python train.py --model="autoregressive pixel model" --dataset="rendered rooms with furniture" --norm_position="pre" --activation="gelu" --parallel_block=false --positions="learned" --shampoo_beta=0.95 --eps=1e-08 --steps=17500 --lr_schedule="poly" --final_lr_fraction=0.05
Rows from block 6, named by matrix and row number. Rows with one number belong to one attention dimension. Each number is 500 + 50 x the weight over its row's rms, rounded and kept within 0 to 999. All counts start at 0. Numbers have three digits each. After the name is the row's rms in percent of the matrix's.
# q: attention query, key and value (stacked) (model.blocks.6.attn.qkv.weight, 864x320, the q third), inputs 108-161
# k: attention query, key and value (stacked) (model.blocks.6.attn.qkv.weight, 864x320, the k third), inputs 108-161
q.33 093:467450491504405540509466477539623486525535514477457526469456485537478538499428490600513478504474527558529651461380517500488432502531484482506423511493445444501464
q.34 108:481469434545487493526514465448494504533513522517481527536504535529455501493534476575537437425486403554489492473455501472564487517525440426436521463486479470536503
q.35 096:569524494359585473494567474512491445536554500503477544530507456487554464512493416413512558445398456398511566487440467513547463575542526426470541564576472517460505
q.36 103:508499501416473410505385584439521485441599500475519503469521497498465547497448411485554496457545490507565481477406547503607490537533531470544526544457436509551467
q.37 098:569520538479530504463439462456581506563481502497522571409455479418486572410538507472448455499509549471461527499489410423562466451414489456511378502421479529518503
q.38 106:366401455484470518547560456427459550548494473505443528465504558438479516457514373392520436493553424482500498495517457530462496494469395584456464512491603367490586
q.39 105:570466498541515555463521483446550450357529409522493523518534570423526504534408457409442528519443497607499465538530442439506479576609434537532545459495457476397517
q.40 102:532424534449520488485549469397493480478544540518488474494510566474523429503501461411491540481501461604569495499558505534529517499540483546503424491439481473393472
q.41 112:511541443479509497496508475584522439469522455579445521536549450483446612599526581622503525502531508555525558544514533518529569466492474549374447452514551604451473
q.42 104:473382490616572498553491447567490531529484453519478514509497530533473420545500446448499547593509508470489570548508423563535499562490470472546571394503586545526565
q.43 106:462414501570489560414432510449472518518484492530420513482454422570626513498570496482451419471522549505486483567332453503581556517551456551507500510502446577412486
q.44 100:508448527453534572445535423436499411564582535462496461459522552483442502537474457427457531479556538595470452442585583482516568479587446562462482584489544443455425
q.45 099:513475431600559413546483518486528390481548398589595481450509473530530592476522487472505474538514548528450484497500535486397547463526488515557472448569438533550408
q.46 105:535506540581402574464473554479519419574503470513536486558614537553472487424518463421500455446549459424557444406472441503478439439519477445546482551540493514488464
q.47 098:521517497498542418448532437482470468643546578556535622399555509501571588518458443550579485534560541613530526466571561448504485551457482506573480569561503535557500
q.48 104:502611480550534476489484487514541475577438481527511491533456568574489534458483481550570330520452504489530443475486476496528418563448427369453543512571518529485430
q.49 097:543506534471469446420401441475473444483483531563548553544530512593527499497559489489505593549532471467477555453500487498522531487591566471499502488535480526521503
q.50 095:527498463555526554515482556574495438525537527548564468457500524543521480410565501513428540429550569450471485485533513524455461477466421535546417507526445482550528
q.51 098:445507490492492499561400434543492511511488485509533510638392461496546580488536480522540572559568425510452545496505440452503575554547506540526451549495541607540538
q.52 097:492480536494533495515598491556449515536523471475520420485523431473471486419490418560519466551529436451492490622476427476539486605539533500491572552552565399498411
q.53 106:508567474484472519588497632425510442555466465527538508506575365509495437502414477504457519528430553520499555543507483401495439447507541413504518614492512436388540
q.54 093:600532486471556502438482431497495503426516591484480527598535471503462495471464403623506518511513516461506556475436389544486490377536574486506478473486515422468501
q.55 095:520573498413442496466501510475475548527537535514632489484487613545520512463443420415518454480548535529535475624530438476425553599549482524529481490492549485559627
q.56 107:521476464564523501435482533483509553475425528468510469483511544445453485561450465509552391545490492486544584513525441408499563550485498455507571506453431501436548
q.57 098:432478574416435551529500469479525586466471494533477551478504501630495534529523433492469499561502466546520524493536410413564568564463379450414421512492377527484432
q.58 100:461509479541469458582478500532532471615473471450525504476543523456493505585509499570465657502393569432499503432456532558450443494466572437457582475462512476509489
q.59 103:475518567527483546470503541540422519521522431465494552477452556486458422478351501559484481491472589542488483549540581532585452547470477373418562519557498485555570
q.60 101:526473482509530458469453493512503509493543477445573551477447505551463548493482520502509438567459476472484537521482463510363543452501432478437514460489541494584469
q.61 102:578569551552423469501347422581482466473528523558538452472495534547404475496493549417523492443587455458572538547436516482403538482547623477521526542443459573533536
q.62 097:487473456601505509482426564547454494506511498498545563425496433600446602560465545478423399473499500587544396493459509452434504462506517536480527528545545400617537
q.63 097:549426526505499522467549486647450449466552392400537469537511539379507443566621488457497564467546467437640567505532473613554390608520421507484519447527467435473479
q.64 091:529460562420499545454509558544488552426432442403542577473496499448555509542437488529499549407466610480522529423490583499535563498542516471441615574509600460496545
q.65 100:489568522476437418517522469494527619432423532461584459513513422499518444425473494588457543520418492482502540605533540498516503470399502409550474496548594499507558
q.66 100:563521507492361381501426603471463495455470481474493467533658508564590403435547478505496487562506447457567560517476565440480506494541565522494514405512529461555505
q.67 101:531488491534465477554532595512460486493488520572600535507436496446467510572507530596481612467544517527439365494541423396515406484513586552532581505563511408523491
q.68 100:387436484579473589488452539439528458497498467500493615508547502384427535590492527485439487455498503600487483556452562570579482441518490392519502497489525491448400
q.69 098:518544517517543546564491524530462485487430533426489575513506510408513517455576497492513513545541390531561630554451464424543588514460521488470564530459467545481503
q.70 108:536509519560483491437439489582527499518516534530480512485483526528407529518534474551519486525403530448537433501496575501588569531543556517485529532490500452424483
q.71 093:430469606420594505520502481544483464558521425452450511478459432515485545549464487609515416491468393459557530507564583507460521479476472523502449458474457603519575
q.72 101:489534523510499485418442559539432566462495527447543513470573550568509479634541430480554398556529500522450543511372435524503574509470523434381471539485579532488468
q.73 108:481563527463489474460459543499494558474528442469490507487469573490453452464499553511455546433487450508532515571601576458450503571519481562444474470521491468555498
q.74 092:530498502492509431578499473491429432471493519491453460488482553480394533543426507502504472642514491560514445435538511493444523535441433468495449593593514551542566
q.75 094:498508546496579556570510610572425481572510535552523470508479468425493476447515474509510452436514463462527426474490492498492494475516423534522540551533563509583574
q.76 102:590464474547491533493492514527526497505527495410510506554560548467513491545541523538485509471519511572533427554540448550524494407512520497560558517482504525530510
q.77 107:520500557517398520490578507429452528482565517491570506501472507493519556483549501558510630491552415515492505482524497382546493504568492554513473445476513571492482
q.78 094:454452502408566512458427440440476443404503452538579535562502530457444491500596560540555504527533449473468446432512395451479508475481587614497541471511501520464531
q.79 101:429446568445470534395512452504369448480465490508551519499519444558534552502569430542479620491509458572462433560574433563491523487541523503481519481542542514490505
q.80 102:553560536617521541503479477535503481463468452481532557495514538475487478530518503513600490446585466544527492465505572518553530581515507455468523488393466429402460
q.81 101:481511515533497487486516488474477522562560595525384460534420450524471515477459478533450520496525523565503649549574548507401483450496454565478484425447411441467505
q.82 098:495494452521492491469600552378473451483376504486555435515484471517534549460512440495495425524493528407590498529514514641468512483419518564595426453559480493474521
q.83 098:584547540546539452497470486354435428584549574520558471482553498431436537402539554491419490494554442562514406539464542484472625498481559553573477504513412434496516
q.84 101:444617499526546452528466592483523547513519569508544528478564572529538531565436597471466520507504566494524573503524604515489457473506437486514546598461513475562490
q.85 105:439464461516508486434577609466482589453516476494574530406472418494490585462495521551429586489467486554483477541516498482455516438502494464451634494444459526508523
q.86 095:449493543567449448532447570483529545410470481412547534498498472434459551494565488502574406458508403497502488601511521464449452437548470459504598483553477526602505
q.87 096:462436473654501499533523502480463436527531544560505518446519526484488542541489519556577546491462575538438433535495466512555420570549543425531429475481495516555493
q.88 095:625554476491458555528462552515485402596611471577439604492577475466459537486483551609471527500528458521522584441518501446443533503519508430540491458442498578517470
q.89 102:517473568508542528531514444589492450540518519507488553416491550485549554457623517581478530436575467486555404414402482510466449434532443448519528535475481559499412
q.90 099:502537493404519562448435439518427372522615498527532589427378524437519536386442467492441488575481618633435504481535518451486565480407430493531527486547423504447513
q.91 107:471485395566494421503482541491462480449546557491556494515489506470584519511577450451584452531556470443466391506642517431587605519525599517498458574469509446467451
q.92 093:380459478460504540448507457619430520611448428484559454519425448467496441519547446481509554515490419482407480473514502478483504464603546520507500498517501465582530
q.93 100:529421505520411586537487427469567405561536487572450471477471425517489405443460369472429473497455506524540484470552497525648492485440487513467480449476482485504438
q.94 099:477575474459425494532509481403523525589435472510407499448558510547464458453355496530547489435475421547505464540529468459516497503575426542473492497552483526555668
q.95 100:524513450536506537474394592508534506514526485445437328464543507532510552567450483467446481573516477514539526477534469559477505393556435515501557512457537511598513
q.96 101:557593464526507528393451506486468480502511505572427474453549446547493514509508425578414540496583506477543521594456605437549459548578516555497509404520463502403534
q.97 107:487421489487574515492548500448582477492476610501583537550529545490442537495493527517534470515489439487500455505516562516468498457424535484561421401473476508498471
q.98 097:559428591497652431492506494496609491511526532461532493525567619558484425478421475486505510529471463480542455514474558468542454479458419452516517491479585436555435
q.99 098:592464506504481522488524489345596434558599479511517448494576546578504471495508468521457515496452439486498479441589518496440530392442528511557468434492511593537418
q.100 102:427471513415506496459567521489531524462527578495467460476569488470452467482448412498479524452442562598544606554532538502458404515535529515543516540618640489525406
q.101 098:475463520557541510537504466562470465445528492486457532409552450476543558565454551534503508478430520512485581465587534529532449473445534415581585511490514575470543
q.102 095:405557467529485470430498472518501505427517557543474414475473525374525432518624528512419439472530510430552416522494530567518379504503575479479472520480585409523511
q.103 102:354510452474529538510554547531539540461513555536466525485540518454546527478475522544464527527417463556617580481442511516492501483406495460556476395526508512458424
q.104 103:452529444589498460390561484430521511497543561587465443506489452556602494499485427424485555543477585547548520607511469518514473592547483549445460607522524447515578
q.105 085:596549519489468560476468469333435519500353500450499447590484529495474459489580479583456545457495421481494425562460502526551547653467559526496453519556545481501408
q.106 098:560444545508515486573546535524497513502539472476498482529424494490500636560489494420488453446566520545437554418537484581566459591558479547508439405533456471448490
q.107 096:463481506419509496463501576551488488466561467476430476535567432553511491514496476484544508552600477529445607578450403560457356518504583469518416558494515476454501
q.108 106:512493511419506535473413523492442496521541469467539516504553414592574506494455471568453573470562564387405485500513527457622550488538500525452594506536482423595515
q.109 092:477494582498530422472505485449480502524499512484467478525407629502532467518501443440459488576475515479560511468455500565417507451544490499426502586525490546586482
q.110 092:484489564482423529411406586491562486453512455412451427474499521469516474518500453485461563458457471451524525496503453475528572546462495566543506559558590398528482
q.111 097:512373518487405488549527551602551490409476414491458628467444457513451458579419599430418529437498406527469535438514516465535612487557580452572506535489520505473446
q.112 096:598545527539437480433549530489500392494495484476472437449508588482540498551492545525482541395572508500392624595459454503443521477468446493419420446457464506527485
q.113 094:540474472437529559478493504540432450556530513445451513487472431393545538403439471546457488475505488522571539511445476408549563533525511407482430464518604535551456
q.114 100:536491471464575522487468519482495462499440548490494539537574476530504499559476476544443481510520525458525529555538517555457502532542491526580503544469514507471543
q.115 104:533439506467523501461467529411476513524457525529456356506560521444448497596397449440518461549471561510555573497572554543398552449399505566472458519498414494523471
q.116 091:544490515560425523503538493390486655463482482523490490508518401459519499508526493512445565541491527624457457511531568437430395461466537485489464513515479444468578
q.117 093:489397523587558493500403484553542547525479458472523481546507553543447535584464448530543522491486433528523496406517469508538486524352519573541532397486465490479504
q.118 099:506510601552526530526507477481440445488480459385494462503393403499492486531482453468428404507465471460546571549482503453369416493612525524479473535453469432407475
q.119 095:582446519425487538501467541610509512500512563484490501527440584454544507558642530496576430534542518499431455516516533474509500526459522491523482481512552600517547
q.120 089:422430638518510559526457490562453507514468502570517531475475512488494495450521525630456419479542413421571370448518583487519464522509390529520544452436429519435532
q.121 095:505481477510501574489448503482446488537452592510460563495480459519497413546537460501472443457611525507517507506407456513427577547572441494567491550452495522532531
q.122 092:414498534468455478563494475490471423359661492537502493532474492472529495420546548493565515347600569497535547555465500463481544473413500470523493514439403522468561
q.123 100:544529587463488556424527569545502520446451418528438413550508500475506522497524494402544581468452439517550530462374453535484462484451408497482490534538459572492580
q.124 087:520532517543554524473469604550447490405542599496479515400510440497466513517472568498474515466458507531526484469430524514470563531524452529611409543480541512501565
q.125 096:505497462533482465568542507532524669509524548503571495478594397507515507500456434528460536465459487510529442539531458592447491453483512522487449560469435516423493
q.126 096:474436461539417543494474609480498553513470585440494482500401477454468506500477497494577508446505540530451585555391435421434439501450531527502524584491524439506463
q.127 092:591513479512608572466507628516428537566508579491464530515535567504409521623577500582553456522487469451513517500442463488455528543554450492425497503454439519502476
q.128 102:502491525464473537478462473533594466529569497556502538540537516471416520570550523492498466508531520493464401423540497581498478403406509538469484508605437489434496
q.129 103:471399556502471505553482392446522494506484385588553478551451552431519565564558410505559577519471505548337441502452411483501583447476534405506497459488442545586529
q.130 094:538545499499483500569500509519537476449538481463472518545562467557492499520503441517474420531396527532501545520468520532525545493448447484507539540419447497557543
q.131 103:445465547493592427490526462451524477558503485443478492469532421470506491451522544566477511519481511461571555505511499464463503401518432489558536469421449531434423
q.132 091:418520493530535525507508473560555480486481462522391577458549645565576472536534535579485466506527513473531572548447471511510557517450503465532493559575524614417469
q.133 102:466560454544417524454526478506424455460535547448562528498433544474491409384481528471445435408449500485522479615500535474501514513513535463520477495455473459501370
q.134 098:498521473496456512577408469521570354510508405482467485512610512527494520455543490443516500578565463453506513568367499489565493541517407513474561462587517535493526
q.135 090:466510533445522505439635538515585514476495504460451540443545557456487485550451511466433428468515447547570413487435507524481470478521472529498531489430564532449412
q.136 092:487478502452485492514615534603487494562483503541399525425466481517452577483500496531580510538519447580543576417501506569579470491487583517511518594535505575492505
q.137 096:493473504490446456469485532429563486558472410441496525394476548547395405483575554449474547474450517509462493702463455596480511547521495534492438535503577491484469
q.138 098:487430599487596522451538564442465475601421503407515498523393513473468482520498507568515357457547440460518529568516425341502517487491474457508494445445441472554507
q.139 101:449466566519520462491549477587566418547439524459504442541475467528439492506487547652537456493401595485483519530515504422526535446492483481520624488487505477472567
q.140 095:526580574542434419469552539510450538549488498480473458604452444461543411515448495513438584523539511526509525482458554513589551513528508451518414492480491484510546
q.141 094:447549464491443482506408560442548516552521567397496546548478462474494367557493562493498559468591424509543626569512517524593537498481480542539545483572538445509521
q.142 096:501518476460547524464510576401634491530467430560459488481465503519461495537490589469453625588435440525548476452474503460466538510513498516531535461498472543432513
q.143 097:506461546456481458425485475674477610524424529573548442440504555546440444530537415507512471502561463521403445474531421498424499466427438515477455477484561495412554
q.144 093:528494511517562481509592547550410467439575457571507522506483492531495495435476441537493478479487441557520543590478525529445473514414419486503568493566446443546509
k.33 101:568588452512438535485452459519531549469489474484470422472530504434575439458581440500511421555487506486440497490533490525504543570519481483556475409433506490458445
k.34 108:577471592449493580471431541516509438446547434527398494499633490506469513524535525409573472450508477575443515413501426487495511481490526506446427390511479485474500
k.35 103:574456508553545464552502480504484502595530450517552472490417520521443543547506473490577579533487470512524413429556387451527503490534455532460458507415576488437565
k.36 102:485505420358470567429486502556528455478545472456509594496416480514553525527582492631547421393419514513525428530529564412550495508514634449528499414567479411534522
k.37 101:497463493455607538640507526498479481539526553398476573522498560576509491506426460504496458522457555561486425524558472489474551382409530436600499469497517563463515
k.38 103:493574540495499583516569529538552534452451455499533511458504406543523526589512478485576581477518552568506408521515534546576460578498453537479487562411550439426620
k.39 103:589506485492555570562513486529486431529412527553516486399507471468560497506534498462431581472525504542515522512569526514587572500522480472478496508467586570503514
k.40 099:392519508446501514440498585556541499439497462443469465519488542469551538471480449487472504472469462513481574555350485562549571475577460475495483513491532493466412
k.41 104:529510549465484473483452455490591549545453490414528520496547478513524439521510586469520551553343494535532451405466514542510646538538450463440552512547573476499488
k.42 098:494496563477541499494528405510524504450418530508378514487432538457539516567507480543382553477577530480528480534482553540499488584456545416575547547527512466473570
k.43 107:397573502464507515446495525588495533470463439392536576481576535511437561487555451572460516510491478555455476520392527531539592524463551488448502498406552463559540
k.44 098:492524501407439442524468637493463486515576542481489499472550450480472439508518553435484567491536594507406439549503578467373541588564441475473474642511468429385439
k.45 099:545607517510525547545441548415525501447571509436420476460456441460458566482487463547471534422540583474506493353442528492479428573386455452505436505451570571489419
k.46 100:470609504477358525441434462467464406573544495463522476542581398556530541589517454498554582488538448604449475479535489424540497502518510504546566487533460554560471
k.47 100:559498522472483499488485529504511399487505543567494556580462533515525484510495512613461486508527544517484567498487474474434495476451518548576420497484474475559526
k.48 108:478480542557441599486509527467552518546428504521530480500438506573476535438519576518527431503542586552545521498487479574496488592509436491482529505451491486525525
k.49 095:592562555554540496444506563553391577474552591515540601536480498505382487524533503479529555472485527515513503548440518516498504515503433503505635521422424427437391
k.50 098:424537472469497532468571568512473620505482484552525450588512469438519439492538572520557426458496459486516510547453521440529534500458516455527438538457516472549496
k.51 098:528509474389432476570493389468543479553548533577554514508462517473464474452543483517565417518594485454468498481512505415426477451571518463430500488522515501452539
k.52 096:543546502473451492557463498517422383516548580465521518492451418552449525469528538490469447506550571472518525543574482578437564517474423450580497467497464495487585
k.53 100:485539405537414438492541499507485484528446436465448515485531425522485489526491415556475564456539589437605416507555462477498535478599469460531491435463467532496475
k.54 094:453553479497511502394569458553485589569505441513522394492553431454503524501487543510501498549522496497448409570442525467449473475489507406545498474433524499572509
k.55 105:537440535538523534459446490488529559552582493397416554472507506377486550490537492439543468431545465532490527541505560563519445465549392423543480503430420612524492
k.56 096:509576450472467411462471447418467472498542497505476447561438488475462473461544609450589444510560490500496480590493445524491446437549537498527514513439516474494435
k.57 100:454590489555459436382443464580452551437475527430543525430474542541492437452503470440474464584480498532523417503405461471400500601473553476504438466496417460492451
k.58 103:544561507489525499455594530553464507519512495585510419471471558472450456587578422551577522449485523532489596486453434454534475421453494565473396535592550431492477
k.59 103:463445543432546508478499505487487566521440460468539365493521468623530538435545444519514562447460566507544510445509486491508507542551466466507452463516501577512453
k.60 100:462481499464440460474435530541518497482575503492547546489505497459448535512432502422609563406446549538526584490496515546564553484482580549508532457446453465407451
k.61 102:472373461539492492513513608467474490471445496527491511524416564593453518534547433589593500508561580543581454407593627519509530503513497523527515552436499441538418
k.62 098:411488531472426429431473464407405607544683496504487532502499496406502473502562447561552533477625541527432423490539461575526513530531514568487491567480535520563483
k.63 100:506449497527439551473528477534496417491476533495452469451615538446553534492597529551514511386488495450463458441501479560543412548549491515474571514460566451442527
k.64 091:467541512578555431499392601458501547457437413474511535474473508566486595514465487460530498521503501474533442499559453458514512464486492495564530500531518398475515
k.65 103:473463580534439471485572470600469530583482302537405536497578593554482473533495531490476470549564487514474598631482394469563532456455600510549535437453452558522516
k.66 104:456541494539527498512504542526517549518538449461436413501533480421472432462559541440500552489563546577527543498453494568441544507493484452573444474444496486538529
k.67 103:424431463468455561480505452492470477483543474567481513537494392538422503551425431495594524526499462513516469527477518581441549474536600502474537442535401497417472
k.68 099:560505485560514584491405464612438529547451504523539498433589511506500521382554436534522439489586525422506513473509554432481513432450534472423503540453579449473576
k.69 102:360426492482479422544386526505537506511502486477458476473508453534434475470428513579557567534537456483592502517493485475569500445547574432536473485448540514415411
k.70 107:459490521593447564542507531593571571489562555461482480425461507534508492567585423557536555509512553470437624531564560505510562532508577597552414486528520527501523
k.71 100:545578454525479546511629460433500552493595474513547544541382516497405561517528463475433539512472529516391517482499485410510435553453505415473553482539586529565522
k.72 101:478523640471463577585466507517485476535492462504547584548580525493486543529540439515469545434516411507477538513516471557441459531516544540509565519511541525466527
k.73 108:494554514561592483522461550516467568387441495472463622517585492535518497474484594531493557512429615430494471459482523391503561518568552449545472460464554475508574
k.74 097:514491486567490460587531478509571461515528421482496540381527485456538507554506453503412539549466543523502511593456480503530478436555435399434448476521474581501508
k.75 092:526443534482366534525567466429474559532539575516489556429545355510453515505452481498517426531448553536583475475551443433503488491520473507441486475487551577469511
k.76 106:391517485427468411472524506523426561488509485568503409497505538558410524474520591515443465552496544465466480469515506442469416536610454540545430471538466517455531
k.77 108:474542534480459492398471603486502458505544483495484498457491529479476546535503497431552514418457515470487590505543440559494402485601484513563530487496471554450494
k.78 096:502543360579509415495506463473596582477550500469511478572464544504512542494500457566499493586567483558555446543479414576598578510476487583532576434578521504509550
k.79 101:512543464400539533379601544430478485457444434532456556544423589521602587550576516451453558586510505499441508474545492466499443556519410549468570556483514473443512
k.80 102:491450539532622581499488540477453448525450531553586466539573571462468412397407448521493403572522509499449559421433516449483474498574684488594526478516477472513522
k.81 107:462543370504525473461477468500569522421520502508497490475481432470521451507476562535493453591480543555510591478386505561442483482526536478580491574471530433494469
k.82 100:429479440531491483515568436514454639587575458491510516520481437489497572493447478416457465635525530509481504500459525535493521488516489486545404537532481482517521
k.83 100:510516525472459543576522474505401520523492608654430580472561467456551435507561554500445521601502503408482513657512461511465502533590562476483432510478407466523594
k.84 100:398474459533520394317495499510545480531505631568521484523495559433491485471542435455493459533448571521443530473474514566433564529554443528391412432515474378502465
k.85 101:561477417496435485510609541475498541523491397536477501506579546555554541452513448572457562460412488439537419521418530529442479465460491390633495510401571556579416
k.86 105:484477467436424542604446514495479506533429536508550500483503515511451500443420590573485481518475491491545435502477448538501551548587498467541539548461566582494571
k.87 102:597503519479504585525477442528502423495428496565517429372514473500463520431480558488554477619579505530438585464448542505508447583457544573458515540563478546539493
k.88 101:439493506468486524516432588543467405396517521439423508405341498484509480488618496506451528482533505508476543542528479653553531537571516493470529538537473484480522
k.89 105:504457476463404527572514475488557446471481490479474551486459567466478437447498403600566522411431507445441469501503466522445439436475506486557455569513497476452531
k.90 100:531445458420499516532525599662520460447440525500571541499456513435515488547433476489436492501531476466433480495330520541397606483502514437457526436404455547480476
k.91 103:455464538475481580451467497500470466468519534572478413467511489520573507523463512533528458577513434517476468471494490502480552444486461461518533462440488558513430
k.92 097:512504506416475508514425488468527466481467422519533617433545454564490587601490510553438604540593483468549524441514510452538502554538513597433443508484483476594516
k.93 093:472597476505506469428480549538550517420521569504475453449525571461504548488426583448574519480519487544572505533480406421556557369548463577406457511483486536391545
k.94 101:559477423582578499482560514477395471494496562542554562464474362550486458521494537469454604522495488590442496545487418446522485550553607443445461466507468479556577
k.95 101:478475456491406465441516565417526547484477508425563541551576499396491467418510399434425492429522561418552526573501490458476432517573573498525490466501488480467460
k.96 097:374518539463558475452455582546438410437412516537551533564396480487541558500450569509512558448502505499470555505527426507548492552433514535460466509514503446534481
k.97 097:403534496486541478485582468364448566530469579533462514419463462538549417508451532464513560498498470576598497473544478437422561493497454447475486454493609513571506
k.98 092:504529550522458509478561602432465529544525488586433601496508441530496515374441482507528538485558582525473446561476571574546539526562483513450407482470532491516485
k.99 099:407582439544534501463543456396490549522545551534511524403461512478515500548513545499591524575544493510576485518475470451592523537425529407503519482407464494519522
k.100 095:496486493456513479511530479489477552444529516524501565513563434506538561515525448581488539453511451562449508480519537505591477623557556405495569379566548529571521
k.101 099:479487431560446488469570464459492485482514543418452465481462501481533516445472520546545500463557390512490577603541458507508489457499545505510490478569530508523504
k.102 100:417476556472494553465583496492476490557457410512508414509593495471545491455426563538531490453532478421459429571526565465482429482489393590513489518475517502509512
k.103 108:517394499509477481467593487374390524520549508509560523538529483540487598479511450593494451467512468569505454466521530561476515453462422435491487491461479554545568
k.104 108:553523559526605436409468431546544459505474513547568535514546524503611543477537537587509461688503448505444567422490499472468529471591508496432650460488484440550517
k.105 092:498442580433564444477509484501485459557459530480455465494462505487472558548558545358441459480498502483515507466508478403496411484467473433552436405408554521475392
k.106 098:461536568477537584515526605538421465379515520518481430537504479530483529441551404467457429424592521451483457509547509373509589536634497490558456526595516497515538
k.107 095:475427432516464527591454477573506482492540507610487458485516458511516484395444531515536472500485447517601482526544523531464565596472555499482385527425582517585584
k.108 100:469508444452390578501495498446524516567544511516535538564456469562456577493390466612509437374436636421427410559623493511525528500478525540444485544515495482527491
k.109 097:416500529543531436516515487496608550593466486566494424449479465515539454550475574524552444482535431442574472477457438572496598451485484416507471493475452567546472
k.110 097:420520548564527567493532467487451531558464509480437480550486541612504458436489520499431484583467561472398456509435625526589515561497432520454465508444477489504546
k.111 098:583496461487442563573541525437474550487461403494505481468502383542483471559395461492537479551472610475567538539549416449493455570531514513518491554471589514381602
k.112 093:458529469447562482520500474486460526433551472546528473502562483460541458501483483426488486434460437472432425437455518472468511530601584464546430470412615490432591
k.113 097:575466565477495545461448496503486520636506550456555496468506377483463489517462612430537473506455490533529499471532625483476540569574474499550448440603506526571590
k.114 098:517585552478502485561510534533537530484563508472379545558569464502469461562534554540462524461520447550584481510534543498514549455559497473383454468598471531524439
k.115 104:567567537551530435437506412523494526476636539523538466530461479415517507578564436560514573548636479567518479496562547457537560509393398487514569392453499474534502
k.116 101:544371604461534477493527475462498447489566565498538543475501526402515570533507463454456527481560417391427505472502576515507448440579514462478563506461451526478520
k.117 091:462473493417523521555512415593418519512471478581507541470494490484582443462511555515518549441464508434484549568349562508568490485543433520505431477449493485468418
k.118 099:566517524500612454453475480575496480500501477487567527513548535534441526511377503499474552476486515487563469427556540461463489460525476545537498505414458561564525
k.119 099:460488517409486516482596468513452504429390596373565475566606564580522530446440461500432523376558494518417498608633490566518620525452440498457462584498452554403545
k.120 092:487527537461435476506440491524390573479483447612374478433457424409471470523432499540580550495527486510599553542524475532535419475557525565528411572445445544398459
k.121 091:448490498470571475501496511455575448557586534485436493560432387471504525475483545444399427461510578514604447497516508526462426531458481461532445525552450490554440
k.122 095:426441537437508590516457526575432458508521472566506474603501473512580417525401603559523521489437460469462500483427487483547485429555563480480472504538519480471571
k.123 097:497482479472465546567537444550504551559494486567427436554538515489499526456575465390533469582517464475449496378507514542354518510376413523513456511447487586466427
k.124 092:498547466443503463554499463457511511563485496519534577549541557420484408543523317512507505504445506492483532463545513441394602486580475553462557404530457483505585
k.125 097:464547451510498498460427525528545597470490539390437533531545537536493473486509519573491576517497495502521426467477529415537483472461531499567572387609476570478514
k.126 095:546530392467505510493483522517489505557428465442516580595544426447430514562526493502478519544457436548445507526422451532456536500542479436565554482460467633478486
k.127 092:521505552432559465487531474516542547535559427584432424453569582517440533471510471542471377530474513630486447612549464442517505507460443410440580532419437502583427
k.128 098:537510607433609583452504431553501514487511426592487490523486524483517525465410484581474444423555558552544383588397510567522535494549389387414428480380464472443449
k.129 097:542445504557500421536497519506489501507557368552492417431521547460545435490518594457489589508430535413469488518438542481561480521515481485600393482399519491445545
k.130 094:495530445526530404489451488469526561494512538529531567454467537529365414473530478562458557522465557496508377606526456552522457506594397577561547521487539471446500
k.131 096:540445462533505529534391508431539453607427520562506534548448426508475407539486491496505513463455586418501500479529523551567393426599533478555545417414464500456562
k.132 091:512540411531514514495511538376527663407540544436584497558482450460523537445512489463502443539551484530466465467504536515529527435468501549569504528581527557424538
k.133 096:496550567432534503475506459552430579575509550501486516557470496592495504448477471539502532484468440585386497502534498514514458537523505499486477477590451522422424
k.134 101:487534437514464492478493483460447413514501522547498520502402459431424614500448453394570436556413557566493500507489570425525482493496467460528488557476442574568539
k.135 098:450519576486496556506457504530521537512620460457515512551436563543564487415424452436514526459490450446536568500514423550543494426489544547465523486491523451516483
k.136 094:550503367494577583469500533525510487550555519486417481528430469395460483533543412500487443498534490492562581564527559478570569480490583486519447514532392527540583
k.137 098:461510452557471501470555544476573511546575449528459529478491553465535573454519468532496391452530616526403408559392522514469508451498509505580543459499511464440503
k.138 097:547503472373530460524557515532510580543506472464401534518492527567464455500443542517416474502494523507494457497506539466536493528580480506525438467495431477568602
k.139 098:499510468399424479505451500482536527485532600398587529514538537545512463461484413523566595475470551483449474475549498428448507423513493484556533565464431517550491
k.140 093:408554436444571540470469401438492403572498535576440445500526544519563465457514571575482441433544445525458544510460446523482512451511503523500469518479428460552501
k.141 096:518433501462487451530522558506450446459546474530519473550487417472549489510563496532463441504463557475561523414454575466458448489394432488546525493511480492502480
k.142 094:554466518521472479532602494521515463522492534517536493529526523457511518523438442456506638501520535538436503517413442539409550520421424506570383472557426520440548
k.143 094:449557509532551544461584530573504567478379542467530529435437603587497600559519411519569510481598487484532513543445521476574578555519471473456526498425462532532508
k.144 105:457429445573461503501534599496503552480440531497541495494435565436494476587505513448476417436458502505474377533530474507493513381537450440537475505510453494489510